Weights of a small multi-label image tagger: layers 10.
Rows from block 6, named by matrix and row number. Rows with one number belong to one neuron. Each number is 50 + 12 x the weight over its row's rms, rounded and kept within 0 to 99. All counts start at 0. After the name is the row's rms in percent of the matrix's.
# gate: MLP gate (model.blocks.6.mlp.gate.weight, 768x256), inputs 0-127
# fc1: MLP up (model.blocks.6.mlp.fc1.weight, 768x256), inputs 0-127
# fc2: MLP down (model.blocks.6.mlp.fc2.weight, 256x768, transposed), outputs 0-127
gate.315 103:61 40 45 52 26 67 48 55 49 51 47 46 49 47 43 58 37 38 49 56 72 58 36 54 46 54 47 64 51 62 59 21 46 73 41 49 43 34 43 52 51 64 64 59 48 40 29 46 44 47 51 48 62 54 50 52 39 42 37 46 37 56 58 47 47 47 71 64 60 50 55 60 50 49 45 54 32 62 50 11 44 31 29 56 46 63 60 35 36 46 32 55 49 38 48 44 37 39 55 56 27 70 32 30 59 50 54 47 65 75 44 77 55 50 49 48 38 54 48 57 58 55 34 47 67 46 45 45
fc1.315 105:44 43 39 40 67 67 27 52 40 54 40 38 52 55 39 59 38 50 74 57 46 40 54 22 51 51 54 46 51 48 49 54 50 19 46 57 32 48 61 40 35 57 28 23 41 50 56 50 45 50 43 45 50 53 48 46 54 58 54 49 77 51 47 55 22 54 34 48 36 37 55 53 38 31 39 57 69 20 54 61 57 62 44 60 36 46 70 36 40 62 71 48 41 55 52 59 40 46 23 58 64 51 42 49 61 37 49 45 37 34 69 34 29 34 40 56 61 58 46 52 52 61 36 61 62 41 48 54
fc2.315 099:74 34 59 43 65 65 61 47 61 57 48 32 32 46 32 55 65 51 68 62 43 53 34 55 54 27 34 68 55 65 51 23 63 48 46 52 24 61 54 35 49 53 50 47 69 68 51 58 59 40 59 54 56 41 53 38 43 64 50 83 38 41 51 47 36 61 48 73 54 31 75 49 27 64 46 57 53 44 66 40 56 34 76 42 37 55 71 60 51 37 73 44 63 30 36 47 47 58 57 69 63 51 54 46 69 56 34 59 53 34 47 64 65 46 45 54 45 36 51 68 60 51 38 43 73 44 34 62
gate.316 098:53 40 33 55 19 75 63 58 36 56 58 56 60 62 46 61 49 64 56 55 43 35 73 54 46 44 76 39 60 56 51 45 59 29 40 41 49 80 54 43 31 73 44 42 42 43 46 55 56 75 57 65 61 11 54 62 48 64 45 45 43 43 37 40 39 56 69 32 48 39 56 55 45 50 57 53 53 63 46 50 61 58 27 49 28 34 38 54 31 36 57 49 47 42 33 61 50 41 46 40 42 48 66 53 50 52 42 39 44 56 42 61 41 44 67 33 41 62 49 38 38 39 36 49 33 56 46 51
fc1.316 100:39 45 60 49 51 58 34 36 49 51 38 48 43 18 58 41 46 63 52 49 36 61 58 61 42 66 51 38 45 29 49 35 41 58 36 81 65 51 64 57 41 42 66 34 34 48 63 37 41 43 44 36 46 63 58 55 35 34 67 32 54 65 24 51 46 50 51 41 52 30 62 39 65 73 30 46 55 45 30 83 58 72 51 57 54 58 39 68 37 42 52 27 59 60 74 49 29 51 22 24 64 53 43 33 63 59 56 61 50 43 57 69 43 23 45 46 48 25 48 53 51 57 51 59 56 47 40 42
fc2.316 097:37 49 31 55 50 40 71 58 43 38 55 46 38 40 46 32 60 52 51 49 45 41 77 40 43 59 49 79 59 46 68 43 66 45 26 46 28 61 62 47 65 35 19 67 22 47 60 41 63 45 37 42 62 50 67 53 59 20 43 58 64 57 64 46 65 52 70 41 36 33 58 50 49 35 38 42 49 59 27 36 49 43 46 41 39 51 49 52 64 45 84 65 47 51 58 49 59 71 35 27 45 54 49 69 45 41 49 52 44 59 60 32 52 57 52 37 60 46 41 51 47 62 52 43 62 48 61 42
gate.317 093:39 41 42 43 53 45 49 44 36 58 53 42 40 44 65 63 16 50 66 46 41 56 58 60 68 43 50 43 55 38 34 42 57 35 53 51 58 51 54 66 58 40 36 48 54 46 49 25 32 66 37 41 66 55 60 42 67 46 51 44 43 57 58 42 65 45 35 48 46 62 37 54 47 57 52 71 37 40 27 55 59 41 62 32 47 47 80 60 56 54 46 23 55 59 71 54 62 40 34 46 49 40 60 46 58 62 71 29 41 50 39 48 35 43 65 50 47 47 30 62 36 52 44 32 47 72 60 45
fc1.317 098:27 49 45 57 59 36 44 65 52 63 43 66 49 50 63 82 52 54 65 35 45 80 54 49 39 56 66 31 58 68 39 52 38 48 46 24 57 37 52 44 52 45 40 15 76 46 46 48 48 50 68 58 58 38 50 41 56 46 48 71 65 40 38 71 54 42 52 47 52 43 45 53 39 57 50 60 69 37 35 50 98 56 58 58 36 56 55 74 32 61 53 45 58 54 53 37 63 35 43 49 41 37 69 57 53 59 61 50 44 48 62 71 50 57 41 55 51 43 47 64 38 46 50 36 70 52 52 69
fc2.317 099:33 56 36 46 60 30 40 32 33 35 53 45 72 56 53 39 52 43 37 32 40 61 49 19 53 52 50 71 45 63 45 38 46 46 50 37 67 50 68 46 41 50 49 64 52 36 54 54 47 72 58 18 39 34 19 68 63 44 50 31 48 48 60 57 48 48 46 50 59 68 54 53 48 49 63 32 53 37 37 35 89 38 53 29 44 73 56 30 54 32 67 54 57 50 45 56 51 40 58 46 57 42 31 30 49 46 47 41 30 56 59 49 39 35 47 53 27 52 50 43 60 42 45 58 38 38 42 41
gate.318 102:51 63 63 39 54 31 37 67 54 56 47 55 54 55 33 61 53 72 48 43 41 51 40 68 54 55 35 39 76 62 63 40 49 59 57 51 55 44 60 51 50 72 43 52 64 51 33 54 38 56 43 59 54 59 38 45 23 37 15 60 53 55 55 58 54 54 58 43 62 45 42 44 55 80 56 58 50 55 48 33 21 48 37 56 73 30 51 72 45 63 37 65 56 61 50 47 54 65 48 50 43 47 36 54 65 66 50 38 46 73 72 51 46 54 40 45 70 45 57 47 36 49 62 56 45 45 34 41
fc1.318 101:63 43 63 51 28 52 62 49 50 54 41 64 56 51 46 51 51 31 59 57 48 65 65 29 47 46 47 56 42 55 25 61 37 39 37 21 64 51 46 39 46 64 74 51 44 56 54 64 42 50 60 54 66 56 43 18 58 62 60 29 56 65 50 26 49 36 42 43 57 47 46 48 53 55 53 17 47 55 45 54 32 58 74 83 43 36 54 48 57 50 77 45 68 30 65 49 49 50 63 54 47 47 37 60 51 80 39 49 52 66 48 46 47 61 68 53 67 61 43 58 48 40 38 47 54 41 50 57
fc2.318 093:34 37 52 47 58 48 68 61 36 53 58 28 62 59 54 51 42 53 54 53 53 57 49 64 50 47 37 30 35 54 56 53 51 47 50 57 63 82 68 52 42 37 44 54 38 32 74 56 42 47 48 76 53 63 27 57 52 32 49 47 46 58 69 60 33 48 45 42 44 40 43 42 48 64 61 55 59 41 32 33 73 63 40 49 56 43 59 44 44 51 41 44 45 55 68 42 66 33 33 48 84 58 61 40 19 66 55 58 50 50 57 51 38 57 32 55 61 37 39 52 71 58 60 44 68 50 47 41
gate.319 083:38 67 62 58 70 66 49 71 52 58 72 72 58 60 69 45 48 42 38 63 54 74 57 52 49 50 40 59 36 50 54 35 35 32 46 50 45 72 42 44 74 39 55 34 60 64 57 47 48 51 54 73 42 47 36 48 47 39 41 46 48 46 74 67 63 56 48 37 50 73 54 45 36 64 65 39 53 34 62 51 53 47 58 50 25 67 60 49 48 41 38 52 59 44 56 59 60 59 48 42 25 65 46 53 53 48 43 67 40 55 52 62 60 70 36 55 41 58 30 54 55 43 41 55 63 61 26 55
fc1.319 077:51 61 43 52 57 67 55 61 42 42 61 78 57 60 56 40 58 50 42 63 53 59 58 39 41 55 53 61 37 56 54 40 49 13 38 52 37 56 55 31 77 52 63 40 46 72 43 59 40 39 61 46 54 65 40 56 65 63 59 61 57 37 65 68 69 42 35 34 44 74 44 62 47 64 24 46 49 47 54 32 58 60 39 36 24 75 62 41 58 47 51 59 48 46 50 47 61 47 50 44 34 52 52 32 37 34 57 60 40 65 49 49 56 49 50 66 42 72 50 47 43 42 45 57 66 51 37 39
fc2.319 095:52 59 56 56 47 33 40 54 50 45 60 52 53 52 55 66 42 48 15 35 67 41 69 41 37 62 51 38 42 49 50 34 45 65 43 68 29 61 48 59 53 58 62 60 47 35 57 50 39 59 67 34 68 53 44 67 47 39 48 63 69 43 54 65 54 59 65 46 62 52 53 52 63 44 45 58 77 48 47 71 44 42 26 31 42 56 24 38 53 46 52 49 52 60 45 28 33 54 63 50 76 52 65 55 48 39 47 48 56 63 59 47 42 82 41 63 52 62 64 43 55 42 47 44 43 59 69 41
gate.320 100:64 61 35 40 36 39 45 56 49 34 46 35 54 54 48 55 71 58 49 43 63 36 73 59 65 70 45 39 51 58 52 32 59 35 37 58 36 69 43 37 42 45 64 40 58 49 57 47 34 60 44 50 30 44 52 44 47 44 23 61 52 31 13 45 46 28 61 29 38 65 30 51 52 23 44 50 57 36 40 39 45 70 45 44 54 62 56 61 69 81 53 44 33 47 59 34 64 54 36 52 52 43 62 61 81 51 51 56 62 57 36 68 87 49 53 61 68 43 53 45 85 33 60 37 61 57 46 68
fc1.320 105:47 53 61 47 34 34 60 49 46 53 54 56 44 63 45 69 48 59 45 32 51 55 62 45 58 63 37 45 55 60 31 30 43 42 36 59 60 57 41 32 24 34 61 57 59 55 51 50 47 43 53 45 30 51 70 39 41 49 62 46 67 24 21 50 38 45 43 37 48 61 53 44 59 54 47 53 50 42 49 62 43 48 43 47 98 60 77 58 48 73 48 45 52 54 50 52 64 48 79 62 43 23 57 51 44 42 33 56 62 45 51 58 72 71 53 40 48 59 58 33 59 35 46 39 55 65 48 67
fc2.320 094:53 38 71 52 39 50 77 44 39 63 54 42 54 68 50 51 68 21 45 45 58 68 49 55 45 55 48 47 40 55 37 59 41 36 32 24 65 25 52 51 60 45 46 41 52 53 42 53 41 41 69 60 51 46 51 47 54 38 45 78 39 51 48 75 52 47 70 25 24 45 61 53 64 54 44 61 54 52 37 54 68 51 69 80 67 52 41 47 50 62 39 37 43 28 66 32 45 82 55 65 57 67 62 32 51 48 28 48 54 52 52 47 41 45 49 36 51 59 55 63 46 53 52 47 41 57 46 69
gate.321 095:62 48 47 32 55 63 33 55 44 30 41 48 43 56 63 46 63 64 38 46 37 50 54 55 48 66 30 45 30 48 50 63 54 50 56 51 63 84 52 53 43 48 50 58 50 42 51 43 77 36 65 56 48 52 45 44 41 50 49 45 44 36 48 42 68 29 72 53 52 56 60 66 32 48 40 78 55 52 39 47 54 50 61 51 52 71 44 62 50 43 38 53 36 34 52 49 43 43 64 62 41 48 65 33 43 54 46 53 48 61 47 51 63 50 52 43 46 60 48 46 71 43 46 68 47 72 50 41
fc1.321 094:78 23 70 55 35 57 34 65 57 56 33 51 51 47 46 40 64 43 54 49 45 54 49 51 54 51 63 57 44 31 55 45 65 66 59 42 29 61 45 61 58 49 65 68 53 61 32 40 46 46 37 65 48 61 64 54 44 55 54 41 39 43 35 74 43 49 37 72 40 61 31 39 49 43 59 61 66 49 40 55 55 58 56 32 52 55 63 60 62 42 53 48 49 69 55 64 64 76 64 38 50 48 53 64 64 24 53 49 59 37 34 54 40 55 53 51 53 48 53 59 60 38 52 53 35 76 51 67
fc2.321 096:48 48 59 52 73 60 46 31 36 41 44 59 31 32 54 47 25 54 28 51 55 51 42 49 57 58 50 44 53 48 44 66 47 60 66 29 75 39 51 62 39 33 45 53 49 33 59 62 42 48 40 52 53 72 63 67 47 35 53 54 59 52 64 66 41 35 64 63 44 61 35 36 67 63 36 43 30 40 54 43 37 60 81 49 21 55 66 67 52 59 31 46 31 35 58 54 34 53 54 45 37 39 56 39 54 33 36 35 54 45 70 41 63 45 28 63 41 42 62 55 37 39 39 41 34 50 46 42
gate.322 100:44 46 22 29 57 19 51 53 49 59 59 47 57 51 53 53 39 49 32 30 50 57 51 46 64 43 47 56 60 33 40 30 54 49 45 48 54 70 49 47 71 43 32 49 60 53 50 34 50 59 47 55 70 41 42 60 58 23 58 35 40 44 58 30 40 62 67 33 49 52 70 58 65 65 61 26 48 42 54 52 48 60 64 40 42 55 61 51 48 54 34 48 60 52 53 59 62 47 33 49 21 41 54 33 50 44 56 42 38 55 28 53 46 63 52 69 40 64 50 87 56 49 39 46 45 43 51 63
fc1.322 096:32 33 56 56 42 53 40 40 57 60 51 52 51 63 47 48 41 56 78 62 71 66 33 49 53 61 37 39 35 27 35 70 39 57 38 52 32 56 67 44 53 57 57 37 63 41 59 70 34 21 70 43 60 44 62 51 53 51 28 35 44 47 55 37 38 40 23 40 50 66 55 55 34 67 53 37 79 42 58 60 51 39 53 29 32 62 49 54 52 61 61 60 69 57 70 41 33 42 37 76 64 46 38 39 55 32 63 35 50 56 39 51 39 48 64 49 54 41 56 49 47 36 42 63 36 41 49 49
fc2.322 094:62 49 32 42 44 51 34 61 50 36 47 52 60 49 58 50 45 45 49 41 25 38 48 60 68 52 50 47 58 43 56 59 49 47 48 53 34 28 43 56 25 38 68 44 53 48 39 30 49 67 60 61 52 49 61 57 51 49 56 27 43 49 68 60 31 33 46 34 50 51 56 52 69 52 68 44 41 64 61 49 53 51 57 81 51 44 43 59 42 44 67 53 71 42 50 60 48 48 47 47 49 43 59 86 51 24 54 61 28 67 70 47 64 55 62 49 49 32 40 46 40 51 76 52 43 57 42 69